A small contrastive audio-text model, trained from scratch.
Model: 4.23M parameters, encoder arch pvt, encoder norm layernorm, encoder activation star_relu, encoder patch size [4, 4], encoder depths [5, 5, 5], encoder widths [48, 96, 192], text encoder width 128, text encoder layers 8, text encoder norm rmsnorm, text encoder activation gelu.
Training: muon at rate 0.015, 14300 steps, batches of 512.
Rows from block 2 of the text encoder, named by matrix and row number. Rows with one number belong to one attention dimension. Each number is 500 + 40 x the weight over its row's rms, rounded and kept within 0 to 999. All counts start at 0. Numbers have three digits each. After the name is the row's rms in percent of the matrix's.
# q: attention query, key and value (stacked) (text_encoder.blocks.2.attn.qkv.weight, 384x128, the q third), inputs 0-63
# k: attention query, key and value (stacked) (text_encoder.blocks.2.attn.qkv.weight, 384x128, the k third), inputs 0-63
q.12 096:509486509519473486479487479534576464511504489487581495378501539487517557447532526514444480461428537518481538534547529493540497532468548564502459488371456529482549544431461545583514489509511491
k.12 085:428503472566523476583500520562509464401487504460476467539476480442566421526429550489484529552503524444472461493489493501480487434477511520515511504484581541582456482503522541503458519568511536
q.13 107:516476535565482581470480501515551441505495576513480475459551532539494478472474528557493500508485446490588459435543498556615493504441469474440456511496516510434482479476535573486494465503536492
k.13 105:474522529590494517480537461575517501550504485501542516533434472497548528434448512552530476529470491509497460429498555546536488454460473595489511512541507461518533496541470490473450476495496533
q.14 084:473507487556519482450531515442463544459531533515594541546474476517546464484461573431499535432456517533542455475476522454472479390539514458438509506542468510495451533419432428548451437467473490
k.14 078:445477539473491507512442444493462469542481484463546546364467552503611440418501501493480492493480474485475561486504517427546479464495481513480545468522515499488498563489503429564598420446514533
q.15 076:575494483502463468485495464471494517604521500512477452483480496480503491531466491465492417532471532505537516480445452575530424499444517485544399453461561522520448444496531572508468455458476477
k.15 078:515454561419429563482484497606484451466486483524528492538539494515530451442534535506542467491532512488506459470419508516491433425495480541530520487502500430438507545513510476556493489506535584
q.16 105:501426499435462459533430541448479456468515468516438534468533451531442447530419544444544451523524524521634461534510488504509449538534519577510547465476527569470540487552516469466573542545508528
k.16 101:517440563438506453505423519472464546537454504461528546469497524505527535535540507493439552481469514509467545498492554512535546489470524448503490466494590506505490521494495529550463486424469526
q.17 119:471467448584499433504521420514535553459484538394537532527529517512490464506484483517542538538512528483536422566454472497552517538551497464497523495423530469557446488558557474514576480498546485
k.17 118:517522526475500532477424473504513563494519438561504523584469486513551478526460523450432496564530542472480451543501515474584516532567440480521517513485467503527517513553518470482467514540434420
q.18 112:500540543532481504523529484533530510508526550524453498561547490495480467535583509473507468508372475493441612527544469496492498562500414573546546459550572441480509464453496508530465502502488524
k.18 111:491516401496453504471530470475594474502462510530478459471487513519538516495479489501467497435508510523533573469551481493429582543439562431440505551448397506473429527470541493443545473476495529
q.19 131:506513499505466482509483468554519555510445494540414459501565496512511492556535462478494495464440530497506518482485502481424544504498510638470577456507454512478479519421461505524500553535434502
k.19 147:522514543530516512582543469528494437503548500502531583567482509516537521487457511438514477555458473440497494501530508563534426489467501550522521468534430454503562489470513475497468500473532457
q.20 101:493498507489461501525455570511492469464512451561497507566510507452500492495441534578493458522502575449497467467507501507482452472483479549544452484477563564451433421601493485503483490534528516
k.20 111:533559455458446489479516533401520524534546531519535504435504567533417511491518464514408469432504472465596533474465525545488453484460556485522518508533463441449458518505523542482488596472463576
q.21 101:501482485513497528533454491566531435452551541494492483507561515520509542391479429486517475461505519534458419392547448483476479474436485552529534472534443498498523509534581476489512480522477543
k.21 101:493537446590450537538520446532641566486507565594469475528501517469482524479502502503480527576464537508581489451518520527542466492568512494505519466501527550479490467502473435479458492452436491
q.22 098:491479456485503430479467499474543538501510524485496499479453535494556471461520575498535536522465451479565505492496398452456542566476466457461469493459483471444535500485508611509541471406564488
k.22 102:558517542542520470528501514548527512415475441454436480437476566559477501532505481519534484544513459488469416568425494495556457459517469535512496491489523477449540499530487451463510509545529606
q.23 093:474469406448507439536503450469532492494515448474376433543458460499493498468476568524495501452468516484496544493497436513435529531563403451523503530509457511486508526531502501477506498478545478
k.23 089:514481511482511474485478490503528579484479498563462524547501519489572505536534528510516415559510484469494455478437502562609477465426421442535552480485549470463575495491489478504467517578516518
q.24 095:540428486558444462519472484484505493564481506453480464560484428502496524522543566474462541448485457562467476491489504560409472544509557502474519506509535510442523486448487452552522595520570526
k.24 098:573488472458509546535506487513460589549503514540486522437516531586539497487455483560560479493545465529503478494489542485602501503518460584488541486502531524487460461530464501467575492475519517
q.25 088:495534511479458492440592508535494427486484532541448529568452435548427470495519500514464457496484455488542467553491537492475459475578546590594515477552566531563465457462465521516475449437502485
k.25 088:443539492528444536494440482463433498502497502508525546480481522518600482416497508484433529468542450575502547499466426533484469480408530510473535513461516529494453522401411572525492534420486443
q.26 098:486539498503492519478539483524583494554497471467472507568476440482500492562500418443531496540529464515568466494497499518500551511556572541491490531563490438426497484537570424498481514500469503
k.26 098:536471478526457424454425462528544526463474543498430535470556494440514568485579504471489439603497508495543587513504423426483439558528486449485514531513434614441474461443454533571469490487460510
q.27 090:531500524563433452473536464542547529510469534542473508620545503496493529502510562527548489542554509454544473475547513529509496500561504512461554469474480515474470493562524507537486564478524556
k.27 083:439471524499509487539577466490505570586468478523485552458446516531443507503523533475502470495519510468500440529560498582534521585527556528452494502567450526564522441501474501507502516462487416
q.28 094:471561533522533515427512522462469497498539487503551555418555459458592528540484497534512507554583498575428473467443532581541453509431532465530489455538505442538479538494559538478506459503471548
k.28 092:488537451496531498528503536491564462523508549457511439503480448557547465521439504565510525470509505509553476408549537474449465482511455588501503577570473520494455481448589538503549493455511585
q.29 104:517486502481451489535520521560465485533480467535406481477532494507532531448499521481419492505491495498527540524547475464521499451523428455577449528473519432543423529436502496470507468474498576
k.29 095:459550483550446523570501583503436427507561441457478519573465494482526480523532499558489483468541490504466459499517535542454408546384495484480476514624530490519532491534538499496468469540432472
q.30 107:475469528517497580598581540486497574474487475481485502474519527529536551516518481547534646481561490522499482523538490555493541501465469472500511439547580531541492582473590457472520516532516533
k.30 101:531476478450545449565540545452506509472537520495550521482539489598501521572519541487410508544556564486473482482540537472479532447522489527543462509558454456422496494545491463498519524558470461
q.31 102:510513502498511462517497466466483438550520522469628555506459567450491480530504520529519492456546506477464474495518503563524518520448475554432545449495504534530586499533528480562478475572540509
k.31 096:480543504496487449475523447537563518544439474570510488485421521610497527502521459479481512521550510558465425463510472426587582481470504545517553514507541518541493446453470469514546470413579481
q.32 110:561486512501512482477509498540468604489472564505451521505464478515451475511489540504605557576449533498555459481505528563528488497523512539549504489485561506558498471534548484480471478535586559
k.32 100:478530492547521501555438482548557423481533442542590507441453571506541535467513405496449515466505470506460564477525499488508480503440480512531490551447522539458531561519520490483505466517485503
q.33 111:519545597514633501470547451502492492475450483474493496525524485593505536534580476507473484516443457439554505498565517532536497455470535578377523454525486506504526495479572472516503456545564573
k.33 110:475436480471389515505525474475532543550436491484520466447528474478463521493476513530483426545459464532546471518515489512486471518450535540517546466473417505543581549469434544511479537483494476
q.34 123:431522564406465482459455489554466513480525581569505550556530514466475482501509526449495455426416488518524484497454415573494503487486512486522478418500525521579557464508476505545454519427449425
k.34 128:477473568477480484476525479415481522440549458496520552495467606514509532498503450552469509465530588517416547519455419431462471536477552470426506515517549523465483531475520452483502561487467476
q.35 109:448470474501534514496470572509503484478488554499530493429495510505453455481459520561450474414537512492504513570523520546529493532584473481531462522576527504452498556461543483448456521525529494
k.35 102:437508573451468500448510531481485496477513549465501552525437549541384478498509422533511468504444505490542476534458544574511511517440509503480506469527504449451475545479456451498521498500500427
q.36 096:564454508491585502524498529542511472460528473565509518535475461484487513514539478438533530495438458520491600546475395533498443520488533491421566484488446454535531527570510512453426494483489523
k.36 101:434452583499518530529505493480515541497473536474481519482527581453528512454513504483466454525482510512541465414484541457487482550459475497450511522490513583501513497470510474572513546424468560
q.37 089:528489587484523401468525450490514505466538519479433493599457471510502483546529465500456502501539454432495528498532503469498464502552487478425477459508460435490485501513510497428456479508476447
k.37 096:602469487508481496471478539520493548468438441412544500486504470522437452529561482532510485446541534540525524453504535541610518491536500529491436475433532511516525432501600513556516485478568470
q.38 088:501531577490522511514456481467480545466491463578454462569485483482509556519570535584491533459462438490528541420525471567460558486477484548401501432495526536513451537529513481422508493561457503
k.38 097:551473511577477540488518489497502505450466437549457476468520484469527488411426514525430513470493536540493474495452545501551497570492462480511546494425433550573558572479519517548460534452492553
q.39 095:537536543434452432527444492514501579512458555563490446520482425515476482520519468522477486476472500448524523563533452490534565532466486490518518562506503472494543504438527545524498483512523514
k.39 089:559524515561465522507478466454535485453428491503530522467447477519484456485428547469534480513479495553532448554535511496523470454502413586433564507531483549494580493411484476550566495524499473
q.40 078:535510550554508542458450499555508558460468453535420521459555510429506477484473448471520546457494491491508493486557495483592525513417585518505538550458524496555504451510479500574512424484541514
k.40 085:542544513498502497561595454498491480514503502487465488551479473394516556441477512500565537512471457510480549474435524484474471511533500567511564539489427515531506517441467464524502514515514473
q.41 083:481497438487500568512492481566525530419453517527459443473527488532525557547508513479532492528527490495469524531491529547475520505488513467540511513579513500474509475465516454526536537549516444
k.41 087:477469495493451516549549503451501491523473524520495528512492567591480436473568428457533428443495490489495445478522508432525530514531460466444550522473527522499558510524487460536499505542516460
q.42 066:415443578434538529543477486481525516431471443473517469495457525474568561502514473516522479413536446582496505561494558467570513455453456488495509508503473449543516498493461446559490532548516518
k.42 067:536536462529516522523577530444493458497439506553454547526545458546442530434504479526483555531465505523499435448491522440470484568504452411460501558482434443530527560435532446522470530557495513
q.43 102:616573476487473449501587547568445455545485482560518478503583481498555523478535564485562484595502467480469508528529542521492501489590519527511538520524571571488525450540518558474526530481495518
k.43 090:513454532469491431488466496532487521548554479582524503474551563483551487520468555488504538487504530529461474475554522493461502548484520432546454485447460569464480553546502475502492549555487511
q.44 079:452486469521528557478472445527531521452487490476538429468448480443490554567443471523494465505506521496433516449450539535466505461425474520576536554514464528474518471491428452505476595528531553
k.44 071:512492452512437524477576485429551492504513568524458527534516492503470526460445452519468390477522476499508509427492436459469555505520492409513527476485452411557505530430490527490470507533475532
q.45 071:423476497468497452495512547519523482565480531486554566498445498551459568477469504451509494508572470516532480616515530424544475506570514496515499510491471468521543519465416482529515515454484512
k.45 073:471569482514520494550503583492510504478474471478512468498560530445459534562512533467484477514431515513527464494513537559430514447471533494470504522496610450447519495512501490478504504553489473
q.46 075:448498454540530511517588626484525479508471443524475504443556579457574514503484506515477557480500541505505469459412489488452509527542527507511508458483537537473503508510554512553482494523485469
k.46 084:488521526538455449518499459528477498576596502467487535544409499460505523481439465517531458567549472449472522477513500557477531529512546487492480470436516554418438550542483502455450476476521479
q.47 083:485449588369512465469483449556537487500510541460498486560405527524476462456445438585474440465545534408433481517512472472483530481530470480499475515479466508536562485517512538440461533491511541
k.47 086:543520471508583533441514546459426480444531449465519510471584548457492480504524537456473526543501518587513463527535525547446562502492482524498501494537485496483492481504542484520485489529535592
q.48 103:550491468441554529540486489509425527438493381483440485430489545549530577482502457522548550501538473510542505511495441499540541513482487558498462565585532448448489492503501550483517559469526474
k.48 094:492515487470453452520537442471504446484523460560419472566419498487522579474473517512481587479495415590543552538478492483531523512483518472474565503583444414521466537507515479514500553488484517
q.49 126:576510466528482479470540574478391541470459550577499545513547511494542507499465505487534543462515500532531504496501502535514382521521528498530522456491547530506477492505523429473472467430455520
k.49 118:436424546539385561543452531523505518516529496582496451481542518472560525483533475543487535442466547504468550502447536459514478507519501429417583520509566487510536496503511511507493530474478435
q.50 120:444522454489475503522509473397556521526518472497504463469507539480525497445568486485470515413413425493504437515394582515478486545546497483493512544474534457462473563494485544492502421487460492
k.50 109:590492588471479473540438575479521502474555493518454518546489481536502524488493500552482443499487522466539481494506502518506458495450509456502573528523475529386533547463542414566524500462491499
q.51 107:498507493522563562548538554444472440495584423484496547471521589515527484512422523496543492492416453475529467428545476474459509494498519382469537457487503461485571450527542449479506515515430536
k.51 114:385530564530477476496407477522544565533537522528525486510542515517510547501564514450439511373501530490500550511496497522443476556441522411525461481572457522420493449492430531520482490534513483
q.52 100:422458536439503491499488565474519545545500543479494522514554557527512436443475460488419543410505465460526511485495441527472481532588468412504500512422450447511487521502570532471508486461464482
k.52 095:505499474509484515498520507504521465495453467517537573461448548546451528525457448567526528528563514543481454541464463530457486454496532552477532430516467481561428510518530499447495508461513493
q.53 086:468521530537527495485463568458534453527490530486521548494507505525512477449456477552450526483464458483565471471536504429401494490485495588476478509521572418472543504552490465535560592538489476
k.53 089:524516509487503470491487521481493535471512456480509476509472512529456542469475506534515493599464511483494426436464522502466589554543431485507512462491497508473550516489473470434497509498500523
q.54 075:505547479528430499518540439531511468548518544511521574486462486580480509438534505594474513442493479500510449474479533520481512551461463533441473518526446457461420523491486512470463538444464423
k.54 081:463421520455552526442471593567475550484559443517493538433455550478465503531576480529469509563471518446529462529486536512497546488533469473525496439537551451511543464497535486488504442515457494
q.55 094:548552427533452509457499532439552537525526533520510455515467513550476505521506610552497536531465543466501497486513518571508506468519461482431442464572521580517520578540538478470473530491424457
k.55 099:469429502464519578519431486535541428492568491492517479420528485484512559438466500513405456489552473502527499536494507443594513493438442490511557533422486473486468525547535597446447467471522554
q.56 070:504486460504510500452498463460513532451517502558452475554512514503527430506401505476544532476529585476494551542460591473481495500512419469514548462493482497512510515490571580467510475527527510
k.56 079:527537512429442446482490455496510497457436510486527547468448486544548424533542455512543425538564510530552477436510473522510497477509518533499527464423560487484466430565534540511544481467541491
q.57 084:495448429478433567542543501478439470470521548519546473526497443523466541506525524462468471499470523532422470477410479589487523514437540429503490532490428554466483536460484466468463436459490491
k.57 091:503441516568523589610469503485522512474514451512520525461501499507517512540520460494415413458510505469481549577550490535518500481519503458491455533515604516559494448456512506545452476474503492